From a checkpoint of a small contrastive image-text model: trained on rendered solids tumbling over patterned floors.
Rows from block 8 of the image encoder of a small contrastive image-text model, named by matrix and row number. Rows with one number belong to one channel. Each number is 128 + 24 x the weight over its row's rms, rounded and kept within 0 to 255. All counts start at 0. After the name is the row's rms in percent of the matrix's.
After each channel's rows are labels from the 100 images, of 14976, where the channel reaches its highest value: "responds to" is what is common among them. Only what is clearly more common there than usual is listed. The data: rendered solids tumbling over patterned floors.
# convs0: first 3x3 conv (encoder.blocks.8.convs.0.weight, 160x160x3x3, each kernel summed), inputs 0-79
# convs1: second 3x3 conv (encoder.blocks.8.convs.1.weight, 160x160x3x3, transposed, each kernel summed), outputs 0-79

convs0.57 069 [136 142 116 134  81  93 152  92 124 121 119 133 124 173 109  95 105 115 122 116 155 119 146 181 129 126  73  88 150 121  98 125 143 135 176 130 125  97 160 140 127  93 147 124 126 101 123 124  98 115 144 131 120 132 124 115 161 125 181 144 128 143 122  87 101 111 129 111 140 149 115 118  94  90  84 109  97  94 114 130]
convs1.57 086 [181  99 108 133  65 138 115 138 110 121 117 120 115 179 126 186 135 118 141 122  96 102 157 112  75 143 130 156 122 151 164 139 134 138 148 116 105 143 123 146 143 134 132 117 100  85 132 134 155 150 138 123 119 124 165 128 135 160 130 120 150 111 179 144 162 124 125 143  77 133 114 130 132  81  73 127 145  78 106 170]
responds to: teal object

convs0.86 088 [127  71 144 120  88  97 101 125 131 130 139  59 135 143 116  93  95  96 106 111  54 108 117  79 160 119 113 123  64 131 129 119 112 140 108 103  94 126 122 107 102 134 140 105 111 100 107 100 123 118 121 117 123 127 112  63 139 118 129 153 114 138 138 118 102 129 116 111 143 104 109 119 112 128 131 114 117 158 120 153]
convs1.86 070 [120 140 153 113 144 101 139  85 155 130 133 171 129  98 116 167 139 141 183 143 171 154 110 118 124 138 165 152 140 152 100 132 141  44 136 110 145  93 126 179 150 158 141 182 149 144 137 148 114 121 118 122 126 147 126 141 125 124 140 102 113 112 113 144 153 100 127 158  82 118 122 147 141 101 122 132 115 132 128  87]
responds to: blue object; count: four

convs0.77 080 [127 112 123 108  68  93 111 125 113 125 126 118 128 143 135 104  90 123  71 105 115 117 135 113 124 140  64  90 104 115 125 137 106 142 134 135  85  92 112  85 106 117 151  98 107 105 106 127 116 140 124 110 138 139 111  97 113 130 127 141 156 160 125 117 118 114 123 133 133  86  77 114  86  73 115 107 108 149 102  86]
convs1.77 090 [ 94 133 139 140  97 100 149 132 143 122 138 153 151 160 131 161 165 130 205 116 147 151  96 112 137 142 123 151 121 148 105 114 135  54 140 158 128 143 133 152 177 153 118 164 162 136 127 138 110 125 142 120 108 117 149 111 114 122 115  82 128  97 112 152 151 136 149 151  77 126  98 119 157  81 126 154 128 132 140 146]
responds to: blue object; count: four; teal object; sphere

convs0.48 132 [125 140 106  67 125 135 113 115  91  51 101 140 109 141  74  97 138 124 126 121 139 122 132 139 126 127 106 117 118  76  80 142  80 148 162 103 125 128  87 118 110 142 127 122 118  92 142  64 107 103 105  91 110 125 130 128 122 141 136  70 124 134 129 127 118 132  61 117 149 118 138 129 140 135 133 143 128 157 121 115]
convs1.48 093 [ 99 145 195 164 126  90 162 102 154 167 166 110 142  67 147 129 106 110 114 120 120 142 109 128 128 110 152 150 109 153 141 120 151  78  86 145 132 137 137 144 111 140 118 151 166 152 106 165 152 139 109  94 126 134 119 129 143  85 137 158 126 133 139 127 150 142 165 137 162 138 138 158 126 130 140 123 105 127 143 140]
responds to: red object

convs0.41 085 [110 122 119  92  74  80 124 111 131 131 140 125 120 118 115  98 120  90  88 120 113 110 110 111 135 116  48  97  81 114 104 144 113 120 139 127  97 139 133  85  90 114 129 124 100  98 114 130  79 105 101 102 130 130  99 106 107 136 120 127 121 170 107 122 123 109 117 115 123 132 106 107  68  89 139 130 102 131  97  98]
convs1.41 106 [ 99 134 157 149  94  77 115 123 134 123 149 119 167 147 140 133  85 129 175 120 131 140 107 108 133 143 163 139 149 143 109 117 118 121 108 159 143 141 117 132 152 148 122 142 157 128  80 150 129 130 157 139 117  93 159 138 134 126 123  72 117 101 104 157 146 159 150 145 110  84 114 112 157 117 127 137 120 138 146 161]
responds to: blue object; count: four; teal object

convs0.23 079 [117 133 106 117  71  83 115 143 124  85 110 128 147 108 128  99 117 100 117 132 113 128 101 115  89 154  69 127 124 110  94 118 122 142 119 142 149  90 120 106 133 142 119  82 142  94 106 126 145 136 142  99 128 129 114 125  73  87 126 113 113 128 141 126 127  89  84 165  91 105 135 109 146  88  87 144 137  94 107  79]
convs1.23 108 [ 93  97 116 124  76  96 109 102  99 163 138 121  93 129  92 156  89 139 119 115 122 160 106  95 167 144 127 154 166 156 189 139 116 109  84 104 110 147  63 148 161 120 128 149 115 122  75 117 138 136 129 131 132 126 137 104 145 158 140 132 150 126  90 124 151 143 121  85 138 127 108 142 136 143 164 107 102 112 130 143]
responds to: teal object; count: four

convs0.124 066 [ 69 106  82  92 137 150 124 105 143  85 113 115 104 110  95  88 104  80  99 150 104 101 134 136 112 131 135 172  78 113 124 108 132 170 106 131 124 110  85  97 120 105 127 133 126 134 107  87 102 108  96 101 111 151 138 110 120  99 125 119 102 158 155 109 132 101  94  94  96 126 163 124 124 164  93 135 131 117 124 118]
convs1.124 074 [109 110 137 146 115  63 156 124 128 162 147 123 146 125 166 149 123 145 143 130 111 130 117  81 135 173 102 148 122 114 120 113 134 133 125 118 191 143 118 138 139 123 124 135 116  89 113 181 123 147 163 153 153 123 136 112 135 126 102  94 161  83 128 138 135  88 110 149  95 127 113 180 110 135 113 133  92 115 145 120]
responds to: count: four; teal object; blue object

convs0.126 155 [121 114 110 117 143 149  97 142 106  91 104 134 112 150 131 126 131 131 133 122  93 118 133 117 157 120 131 125 105  85 112 119  73 139 162 117 128 164 101 122 121 136 128 128 115  90 136 124 126  76 146 132 122  91 149  92 134 135  85  87 124 127 114 131 116 133 128 122 125 103 121 103 134 133 155 134 119 146 122 123]
convs1.126 104 [124 192 151 148 136 110 133 137 120 148 133 140 143 129 120 129 110  93 118 135 128 116 110 137 121 132 151 112  80 153 131 109 177 107 101 138 138 130 143 134 132 137  60 129 133 125 135 133 135 121  45 106 144 185 125 151 156 108 164 187 115 142 148 105 127 149 138 103 132 141 146 143 125 143 117 128 114 138 115  99]
responds to: teal object; star block

convs0.53 081 [ 87  96 117 111 128 158 130 102 120 143 131  91 127 133 121  83 134 122  74 114  83 160 135 128 129 132  92 122  76 158  73 122 113 150 182 133 124 145 125 126 123 142 144 154 112  85 139 127  85  99 129 126 127 118 115 122 110  85 142 138 140 147  99 116 117  84 128 107 114 114 139 160  65 160 130 104  86 126 129  86]
convs1.53 075 [155 179 125  97 132 125 136 163 105  90 133 137 127 130  92 152  87 128 143 128 141  93 147  97 129 134 148 166 122 106 125  79 115 153 102 123 167  99 107 120 165 138  90 104 131 123  75 111 115 148 114 114 139 128 179 100 111 138 128 110 133 116 141 138 173 126 120 142 117 120 131  87 175 134 125 140 102  97 105 167]
responds to: teal object; count: four; chain link; its colour: red

convs0.13 068 [120 108 107 104  67 124 122 108  83 112 126 146 118  86 104  94 102 112 134 178 132 144  62 150 150 135 150 155  89  93  95 108 104 133 109 122 105 129 151  92 137 137  83 105  59 101  94 123  80 124  81 123 136 134 139  91 201 106 133 160 149 154 138 129 129 137 114  99 154 133 142 109 102 103 132 144 109 119 128 159]
convs1.13 092 [145 145 118 160 121 113 109 114 145 106 146  83 126  76 161 130  95 170 125 105 117 152 118  83 116 152 126 100 120 135  97 147 132  66 133 129 189  97 120 143 141 102 139 136 142 123 139 127 149 170 124 163 170 137 113 109 118 111 142 125 165  99 102 173 150 116 130 153  96 134  99 144 117 111  88 144 114 126 150 108]
responds to: count: four

convs0.76 093 [144 139 106 112 125 116 101 106 116 106 129 113 102 105 119  48 118  90 128 125 139 150 124 127  88 158  91 122 117  89  58 118 116 154 151 132 129  65 122 119 134 143  77 122 112 119 141 124 112 114 130  79  95  94 112 129  92  66  98 118 123 136 124  87 138  81 108 125 134 117 152 108 149 132  97 140 115  72  85 120]
convs1.76 086 [118 110 156 103 106  91 129 167 106 126 130 131 125 120  81 191 148 104 111  93 100 118  92 112 163 122 102 149 135 160 155 139 140  63  95  79 137 138 108 173 135  91 121 146 121  86  81 115 147 135 133 133 133 140 119 126 176 126 154 143 144 131 133 166 164 156  82 108 114 144  70 140 128 125 155  92 120 132 126 142]
responds to: count: four; blue object; red object

convs0.121 073 [136 107 101 119 119  72 109 114 125 122 171 117 146 156 126 103  70 141 106 108 120 156 132 150 163 141 112 106 114 109 112 129 121 128 163 155 127 158 143 122 129  88 146 133  96  81 126 108  90  95 147 155 161 109 137  78 146 146 125 128 144 112 112 116 120 158  92 123 148  92  73 143 107 108 134 122 110  90 110 136]
convs1.121 104 [101 136  70 126 103 149 155 129 127 124 150 130 107 106 109 157 162 107 130 126 167 125 141 121  83 156 142 121 128 162 153 141 152 131  89 141 140  84 108 142 127 138 139 148 127 124 144 127 148 149 113 141 109 149 157 152 128 116 156  88 138 110 124 127 145  98 128 140 114  93 135 153 121  90 110 123  85 124 120  69]
responds to: teal object; count: four; red object; capsule

convs0.152 078 [112 119 126 105 104 102 143 118  95 100 121 140 141 108 111  81  68  65 150 163 143 150 101 159 103 107  92 131 103 106 110 107 100 121 143 117 143  94 139 135 114 115 118 148  82  74  93 120  88 107 124 104 118 127 134 105 134  57 146 144 114 146 103 114 126  99  99  86 137  98 153 107 115  92 119 150 129 140  95 159]
convs1.152 072 [165 183 146 120 155 130 131  97 117 113 164 105 122  71 130 138 144 140 154  92 126 164 165 140 114 154 103 156 131 149 107 176 131 147 110 129 202 158 109 161 170 127 144 149 129 118 144 114  84 146  95 131 144 131 149  98  93  99 141 119 169 117 168 166 163 129 111 109 148 138 117 153 154 163  93 138 145 124 136 138]
responds to: count: four; grey object; red object; chain link

convs0.15 087 [ 94  98 108 133 106 108 107 114  90 143 103 130 114 122 125 106  82 132 136 116 131  92 104 128 117 119 125 128 180 132 180 107 135 151 117 137  74 101  87  93 141 136 109 101 111 116  83 151 112  98 132  83 145  93 121 124 109  80  93 132 117 148 130 107 117 112 139  90 104 104 106 116 169 107 104  92 107 110 117 127]
convs1.15 113 [134 125 139 130 127 122 157 123 136 101 140 107 153 107 132 137  85 125  77 149  75 139 125 111 116 140 116 143  85 135 102 141 144 120 138 116 156 155 146 149 106 102 140 147 158 132 131 105 126 165 144 171 129 165 118 105 127 141 168 160 152 107 122 171 166 121 135 143 143 123 122 137  87 140 118 136 126  95 180 113]
responds to: blue object; its colour: blue; cube frame

convs0.5 088 [121 120  99 132 108 122  90 108 111 142 133 147 148 107 131  82  89 146 129 122 144  89 111 133  99 128 148 128 185 115 153 123 113 165 109 145 114  98 129 109 124 143 109 102 104 119  98 152 130 112 139 100 153  81 104 124 119 121  79 120 133 139 135 114 111 122 144 121  65  87 117 116 149  96  96 106 119 114  97 101]
convs1.5 110 [138  75 117 113 141 121 152 135 111  93 143  97 172 128 126 133  90 122  93 129  58 128 111 111 105 103 127 130 109 136 102 107 141 135 150 122 139 122 157 135 110  73 135 132 161 135 112 106 127 151 149 171 112 132 116 106 144 130 195 126 125  90 115 149 146 108 143 136 148 102 124 119 120 160 121 166 136  85 152  94]
responds to: blue object; its colour: blue

convs0.139 076 [ 91 114 115 123 118 135 118 131 103 128 104 153 143 117 114  91  92 106 119 166 150 110  84 135  92 114 159 110 122 132  69 121 127 114 134 138 113 142 150  99 128 129 173 132  96 111  94 138  85 112 131 132 113 125 104 148 122 100 125 149 127 162 122 117 137 162 139  83  82  81 123 128  96 108 134 113 109 168 115  86]
convs1.139 110 [175 131  91 168 146 116 127 131 137 135 134 103 119 141 142 133  93 183 180 140 122 136 160 116 116 154 154 156 115 152 138 131 152 129 108 127 153 106 131 145 116 102 103 104 148 123 147 109 122 150  92 122 132 166 164 108 128 160 134 138 166 111 160 140 169 123 124 162 143 115 152 123 191 148  89 179 126 110 147 110]
responds to: count: four; green object; teal object; purple object

convs0.69 076 [119  94  93 136 114  98  95 100 121 145 109 102 124 130 131  91  82 113 110 138 116  56 117 114 133 127  88 151 146 117 149 130 109 141 105 120 109  98  82  74 130 100 136  69  96 117 119 143 141 133 142 105 129  97 157 100 125 116  40 124 155 125 120 127 115 127 117 121 121 133 110 112 127  94 121 107 129 112 118 134]
convs1.69 094 [ 98 124 132 122 119  82 163 147 124 126 114 128  76  63 121 154 125  72 120 142 133 123  88 135  97 130 139 107 105 129 100 139 142  95 151 152 141 138 129 150 119  78 135 153 123 146 145 134 137 160 117 166 102 143 110 139 103 119 182 120 131  97  67 159 167 108 162 144 152 109 109 163 114 105 110 129 102  60 143  84]
responds to: red object

convs0.145 102 [134 127 110  93 124 145 122  89  90  92 102  95 108 135 116  91 130  79 106  84  96 101 139 135 132 108  98  96 101 133  68  93 132 132 175 113 107 116 127 134  77 137 127 122 135 101 151 110  97 111 114  82  88 116 153 122 111  82 112 131 101 140  95  99 118 106  99 101 140  95 126 106 110 133 111 114 143 146  90 103]
convs1.145 094 [151 159 175 132 104 119 160 127 171 127 188 132 132  85 131 160 113 142 136 110 147 143 143 143 153 140 137 148 141 155 153 144 150  93  78 136 145 155 129 157 154 146 128 127 146 146  83 133 112 142 126  89 136 142 124 136 142 117 127 140 154 168 131 149 160 153 135 154 119 160 136 153 166 112 147 147 101 126 147 169]
responds to: count: four